Rows from block 2 of a small audio frame classifier, named by matrix and row number. Rows with one number belong to one neuron. Each number is 500 + 25 x the weight over its row's rms, rounded and kept within 0 to 999. All counts start at 0. Numbers have three digits each. After the name is the row's rms in percent of the matrix's.
Before each neuron's rows are labels from the 100 clips, of 14848, where the neuron reaches its highest value: "responds to" is what is common among them. Only what is clearly more common there than usual is listed. The data: short made-up English sentences, spoken by a formant synthesiser in many voices.
# fc1: MLP up (model.blocks.2.mlp.fc1.weight, 1280x320), inputs 107-213
# fc2: MLP down (model.blocks.2.mlp.fc2.weight, 320x1280, transposed), outputs 107-213

responds to: /z/; reverberation; /w/; "was"
fc1.431 106:488504512473477524492530492487486485499496491479495457488486521477494496531531485510498538464475516492514499502539497521534541439498519520538490465505532485493487531478531498524541491487493443461510538480507511467506466522520518520509511487505457543498454535468479485514448524560509507491481477516480489496537462532527490
fc2.431 108:528484489476482479500447505527525524513459512517451492462512462511528501474482511516496462469523524496504468525524469497472500496500508487506519488495518492496496508500470506492501465507507448453490501476481513482525479467478492490534515506478526523521530486512514509479485492539517512526514472469510497505517525527484464

responds to: /aɪ/; /tʃ/; "child"
fc1.380 093:542473473493473509522506525518490518512478462481510512479479519500500504499486495524452530501519455536489537491530485519454572507538514495493488544510498515509497508485512520535496483525513482515531525468532500513514484469458481565528485488502577499478495525481526514510532502498525483483507505542481508460507480498475522
fc2.380 096:464478466487490522535581521492512519498474483513488522553521525444505500483557518491494502536491509526511546449520502434541536514499493463477550472494511498549474536531498478530511499504489481495507489462489534490522500474490510513463508512486455453508508467524489455523487479470490519487520487532468492486489499508497496

responds to: /l/; /p/; sentence kind: request; "please"
fc1.549 098:482483530475493486508490505515525539441506496504508475478535496501540494525486516498475474497525478522499473501516536554507528501500566484509514491485493487560555496492519536519483524516501514475536520486508498511509469513488520468461557522535451476523483465539540560503503498526545520566494501542475524487485520513512465
fc2.549 100:535525525493467494498556542504542459489477551481496517505482457493508488479484508516461490469507506471497514463456502513488523512514481469548492473511481536467516531471479468476515487523447537535535495498508477500470518489529492504497490484495497503487503472453471461481512488456487520480501509541504498500523490520496553

responds to: rumble; muffled (low-pass)
fc1.161 107:477485507478486501503494487468509516481508490567520474457528567512514464521502453519481504527457536513527469521519504481473482509501530478526493475457486520470504492567549538518497517558525509475481580480516481513515508460500498514520525543513517512481498472493508471481485501500524493526511505496503509481548495522506514
fc2.161 101:488540482504478459496450523561503519553524540502498499483471499503538467495502478529523504530480503486484535543442471498553518497469522457522467487511520522504497541487468519489522499533499495515519462459457431527485483506509549511526495497522442488520496533515502507522538542492462477470486491513541519502464450478502505

responds to: /ə/; /eɪ/; reverberation
fc1.728 097:505498474447482514519515494509521480491493474501491502471488503539498466545505514527527510472557520497529482489469501533504501519514499517488515488448519501486494490527476467531476511521476504506518515485494513497507483457475536519516498498503511431453503468483496519457500534474504489504489476503534487530480494480506487
fc2.728 102:511476462443498476554467510538527495461542505515507493518532530526466531511494540500487495468489498481480491504551494493509515517456502488472507499501516573514474523506552463494441480489476478456491518492525431497462522505488507465521502491484561489468495521490491490470520514476514490548487517509492505527479507511496473

responds to: /z/; /w/; "was"; "where"
fc1.582 106:489496511523476516535516468472467477503459525471500492490508476552545528528507530492498501515463486507477460499510521506502475500467474515466505536487534501513498494502494526517504517482472508526544493485470535497463490518514497511517518538517495517453489496469508500536507509516486457569511535488461509462503447516461458
fc2.582 103:511476476483495505512530547450484500518501480476540544473486483472492526513464530479486478518538457484489518510510491507496489490521537445505512453475507541529539522475500547480499506498503533516497489514474517531493529510514437512500492454482507536479496512507499550503487463500481513497519554502483481495521497511443461

responds to: rumble; muffled (low-pass)
fc1.666 111:507489547509499486516482486489508463487520487508499494501465458490503494504525536528496481520520488462474494490530522505536484494450510474487540479488513479496512499491508470495469517473478508491497466494519537473463514540461484510511519455536510496477521477513503498537502489541513513486489498512473541530502516478505465
fc2.666 114:526515472478520519505534497532496548529487513523504534457502470510511484528516499508505465509470510498491530524498478500501530504538512453511505495515523523504537453508465516501506503444515494533554524480471510597519503527505495537531483551500522507520490504505504499529482506441524490499478461455515532502491514503538512

responds to: /z/; "where"; "my"; "was"
fc1.307 116:456428484520494448499471506544489499498508489502562504517444507522457508478531529492510546507486502476497533509548498479473477515529495488513512497458461531499492491458498481475527495497501456486517492480519510479531516504464462485496489550524517477506474542525462502472512474517506507478498470501507500497488486504483495
fc2.307 117:547488506475474531545449503516492514539483505491473491495455514529574521468474501497509470471514459507493499527506517504479544469532475480528479468507520466491488464471496519503487538484484528500471423469514552528537499464553461504507447503522532494510516474517490481530468482482519512491508501510506535510540478463504499

responds to: reverberation
fc1.410 103:517524528503491483509518537478532450464524518500485486532499488493440546482476521496538536544458540518515495492477460527489499504501482521507494474484493484510501517490473526476504489466499473500491496482527499526520481468506505454469528544510494513472535497503510422454499491501461521514476502529487509523522497536582521
fc2.410 109:508524483511489537550509524515463540460479483485507508481461471481470518506451545478525491529536528505462525501550471529478492506514519501474499513503484491526513536492503561488456483493477490458522508478511518511523498476487480492520434488474475497511488493520539503484443479489476520514517482556508543453449492501505492

responds to: /z/
fc1.102 093:486475494573513479428461476475480504489491472480483500508483528498509531519504467492507481502472525477523469501545470480502452520477500509477489539497503509531468468507527504492517532455519522507502532507495484476496478533540544515481510489559472452521489519511452534482494514480514534491519486484453505500494462531494505
fc2.102 096:503493507506468523462514480479456493519490507494505514474442489535471489509523486474509484472534494496492483521529517475491444470535487478555515492497498553492509483485458526490494512521486556502462513539498502496466489499543511534511508502541466492494523470460497540535496482493518475491492502507486468526513506526478483

responds to: muffled (low-pass)
fc1.300 106:467523531470470483482529474509526479489496493488515466482476484484492479554516474514532466544483469523481503516514476510475526519521484483517483505453552477518487467475510509523524444457506472517496493523534496496493516518506536479488509468514487503494471500471487538531527537548529471515524493520485507493468497531489497
fc2.300 095:488493487530477483490518523476509486496501503495487519525491497502483498453500447515516521520445484476464523456501496544485460534501489509516508530516525517481516489507464511448438514476484471505516468496558498489450535511487480512480506535456536494507512467491490499528526500427464498529481504466504498516473478469498505

responds to: /l/; /u/; "school"
fc1.349 102:456538500504505481494575495465502516533476497501538508501461452484481482447542509488497489496510513499497488472472496488480500471486491488522476462494472476475482496480441468512549559502482457506497523538506447492533468522503511530523525454491487493486502513487504482496487521501509503498538503505510526514491509491512504
fc2.349 097:460491514508475458467492474506455514438477475530477516499503463495525454489479493503507509457510512500539480567498488531518512442507516485466497501435493552485498454527440475488496516508507471524511478516527495451483521496486489507417508455556506483527485495517470444499494497506489490518519469478508470469534455522518503

responds to: /z/; reverberation; /ɑ/; "not"
fc1.321 105:517530553529519525491462505508516466500456508517462461494479513484527517484515551497510466525533520510478530493448494482532517540511536572497471509493472485502509503483491472429474479490509450519512476514528466506499505499504521504530533551499488501488516520525508532504517496478521498531537512428510471477493486514525494
fc2.321 102:497487567496503455516474498480470523475509487528482527511488483524442494450514513482494487481499491491536518517482503509479464488527503496495495495528498508543509529433423489516466463509525482507536470475530530455505471520467507529507511498506498472495484522487495439442482484492502520477502488519486475468498451464524530

responds to: /z/; "his"
fc1.375 098:482506512549528478467502497509505497464497482510539501515495504565474535496464480488507507509473495511518484529460490511493505505515547516484514516466479490525480480522507510496568472495466535538474531454491483546455513531528519477446481522544498562490478500493507427484508513479517520478493502485522532509509496512549523
fc2.375 104:504511518499495469481520509519485497520516483521534543490486501520480523516496517492465524524521528497501482483494457495461478453474465482521540537473505502472533488490444534491459469510483492491470508492507459504508523458487496487545494485516529509528546501474466500517472468515484457499468500542493517476494497496506477

responds to: reverberation
fc1.547 086:520514479535495485483520508491449487523511507467510477530481528553515470495508477532501512535508473508509527482478507507479516492479478541505514497526518498454451454480441481485492460511512501437536471494469504521456507482476489528517494513528476541495533465491525484550548508523486484490445480507503504499490480502526508
fc2.547 085:531481500486477483506471497501526496533499473491535571551492523514532450505447531517518484508519476476498468517483456509544496492453458507446531483500472489469487465501506444513515502497501484510491505504499517480465497522521512515533508479487509492490491526486513503496471487481497507513485496475473489511454512543522549

responds to: reverberation; "where"; "is"
fc1.245 094:516505495457476487511512515476531513505492516526539483510512542458531495514467506508506456529439516457496499478502501507493494478443472471470475508490515517540538540528532488540500520499509503495502533522506483472526517508492496498512529496460515485517514516537556516492458488472508487458483506505472520489522523511487499
fc2.245 090:508516516476473516504488492510513511520499492488470511507526491488481500519517496530498490528510550526455519505505481508480494495537522532486487503467445455527532469518444500482531505462491503520522469501499529501508475478530517557491523530485511519535509479532526475498451544492481453470502532503487517478484524467558492

responds to: /aɪ/; reverberation; "twice"; "house"
fc1.263 084:531530503465530468520502499488532500488506484463490510533498506480497511507487518504491467490495521499468546536441476491525529532510485486482495485517535483526519494488520491508500533513517548514534498495506489483501453513471460484494476473531521517537455507546523516488499513525503475516493524475467438535504493499469522
fc2.263 088:520499488518501512483483512501513494528546486492504470498495478517489459501481519487503528510527502446520484430535472534458474516509516493524527526473557492504496538496507438513527529469504531465540475535501490511447470501503503483476523526488531506466473521480492485489521479434481507501477532520484500500494513528525473

responds to: rumble; pink noise
fc1.248 084:483492495511481504484503464520492455480469480522489498523516505483488518487481470531489497469504505465481492512515523507488535509515508478500494528520493516473505469580500457456516513438487528494506504472510535497484518482442531479538506501451510500497461429540510531490494491512496466468474518529524480538495540488501529
fc2.248 087:504503505522492504466487484483485550481493503469472469485473489504467518479502487497547531486518505484496566516505466506557494512492449551530507546506481502492485502520506520531522533529460503536478504528500524472482490523493508486514441512507539463463534487555542534454536462527513486492517505512482525499493496493487528

responds to: muffled (low-pass); rumble
fc1.38 096:538502526487478492512500539480503507488508548506466475504481531509508500524523524533486521531498474474524508500561484474507485496462518494450487494540503514497499484467486498518501507475498523493524486501525472523478535479502479495492530482495512480517465488491503501532490497534510495447484530475519553528500522483512528
fc2.38 092:545543507512501500486510445455477497511508529490474509525545461481519491523544443481507503493508561522501499522500529516489451505525500463465500515504481518474497516542481513496503498500476546466516534529502471518513493527481490512490479515456497506476489505522459486491493506506470426487493528496463544461471462521463504

responds to: /æ/; "black"
fc1.194 109:528520512510516487532508491494476478487527513481514483496486451483472493469520511465487555478515510483487499481529549542464499491478458467499476497476529550504509460446491486495514511556516473506535537429489505478502522493518451494477502542488488444501487522534490544539568481524525512502512516476503499472540475446499493
fc2.194 112:497496529512483495557487502484500458467550470464510487548439533554506464501492499530471511486512561481476490455512484513452485546498518514504491508481503500469503489461557509515521522511543522472525552513480494520502506516498485490442471453505529506470520487502493477476525519550507497482450492478515501504500495483519513

responds to: /ə/; "the"
fc1.490 100:515515479470496513524491534513501447505532511532524515478481427454537485527525490500533491474522446454474477541474491499491512569549487521504494502485513484431523524536521479515494506478491488492495487531465484474501553517490531498507538507517499504508525444471491508468500492478533504510445500487497537530510458542490505
fc2.490 100:455489488477487457501456457497489531455505508501466496562489526497505506511497494452465475491499524511534493527487506501487464499508527537537511469526444491517486511526539495548526527459492506485535514526470528526498520484485538517523486431499536529489489465480475488528479479476483524512477532480520478453532513484498485

responds to: /ə/
fc1.260 089:493487505448481499496496511501537476534496472477525469491484481531499510501528495536488475535526475532524437515501486523533488462498522474528518521528514508493470520511510516482524468502488461496480513544491489496495491499473505543544504490523491493508446514489506528459461537470534474429502482474517484549511468491479523
fc2.260 092:546483458504514474549459492498510509499455545487454536465552475513434506529501482490490491528427484507467531527541489504555510481442479468475512460465519517483512476495497462497478498457455509481522517474533498519530502471483503458483506517496446487485536500495518519528485489473464491517540454478459483543512512512490485

responds to: /ə/; reverberation
fc1.167 112:518501523484512503462467499489578482469504496490516483485471470543524466546510504510485499512508482462495494495526466501498469469455498511497507469474525555486434497537516491531511493500479479539501497488440520461536499515484514523488526504474480515487444476486548527450487500528501508512492479510467467480526450507472509
fc2.167 116:495416483488495501491489518462494475504472503513444498488520532511437526522459528485506455474477498514466488467502472537505479506516467500471445495477508500479495508474522443473451501502478509524474533503480513522545417477516542489471526502478532467482535490495464496535483506488481502507510498433510480459495484521525495

responds to: /ə/; /z/; reverberation; "was"
fc1.202 110:494493517470457482459500512503539491523488521448501444513508489522479500494503506487515484519488530513515489496482507493509525536521504447509482519516468541503506535477495492490539486510512499508467485504492476451515519501473544517498574514498502530528451525516558512485463525510477559480491548457475518514485460449508513
fc2.202 111:485484501519504518496486509483472515494493529504487479527491486492521516555501498500512463497431544491493501502451460559453456538497481467499469507501528494508495514475458453462507518462526498487512520488502500486518475471492529498470486472506503529458497506509552505491464485517484493512503498484472499518520492486489490

responds to: /z/; reverberation
fc1.767 094:495518483439473483479488484495475537505558475507510543509503497492525504489472549476508492477493489519496448480499465503473511511507480502480521478484466483517474518448491511503496524499527451508518477506524456528500463520470469506481529479486470486511521504486514498490485462492502512450467499445521471467512455494533511
fc2.767 088:488508497517510503497472507523524509541521519515537518480503473495515458474473466510538519498513525555533498490488492497507480502492476502505495475544474474465515489488502501468472493506539503496519498489466507500500520470483496522528502465529469518480483489505515505542530499501445462509492471485481504452500507493483472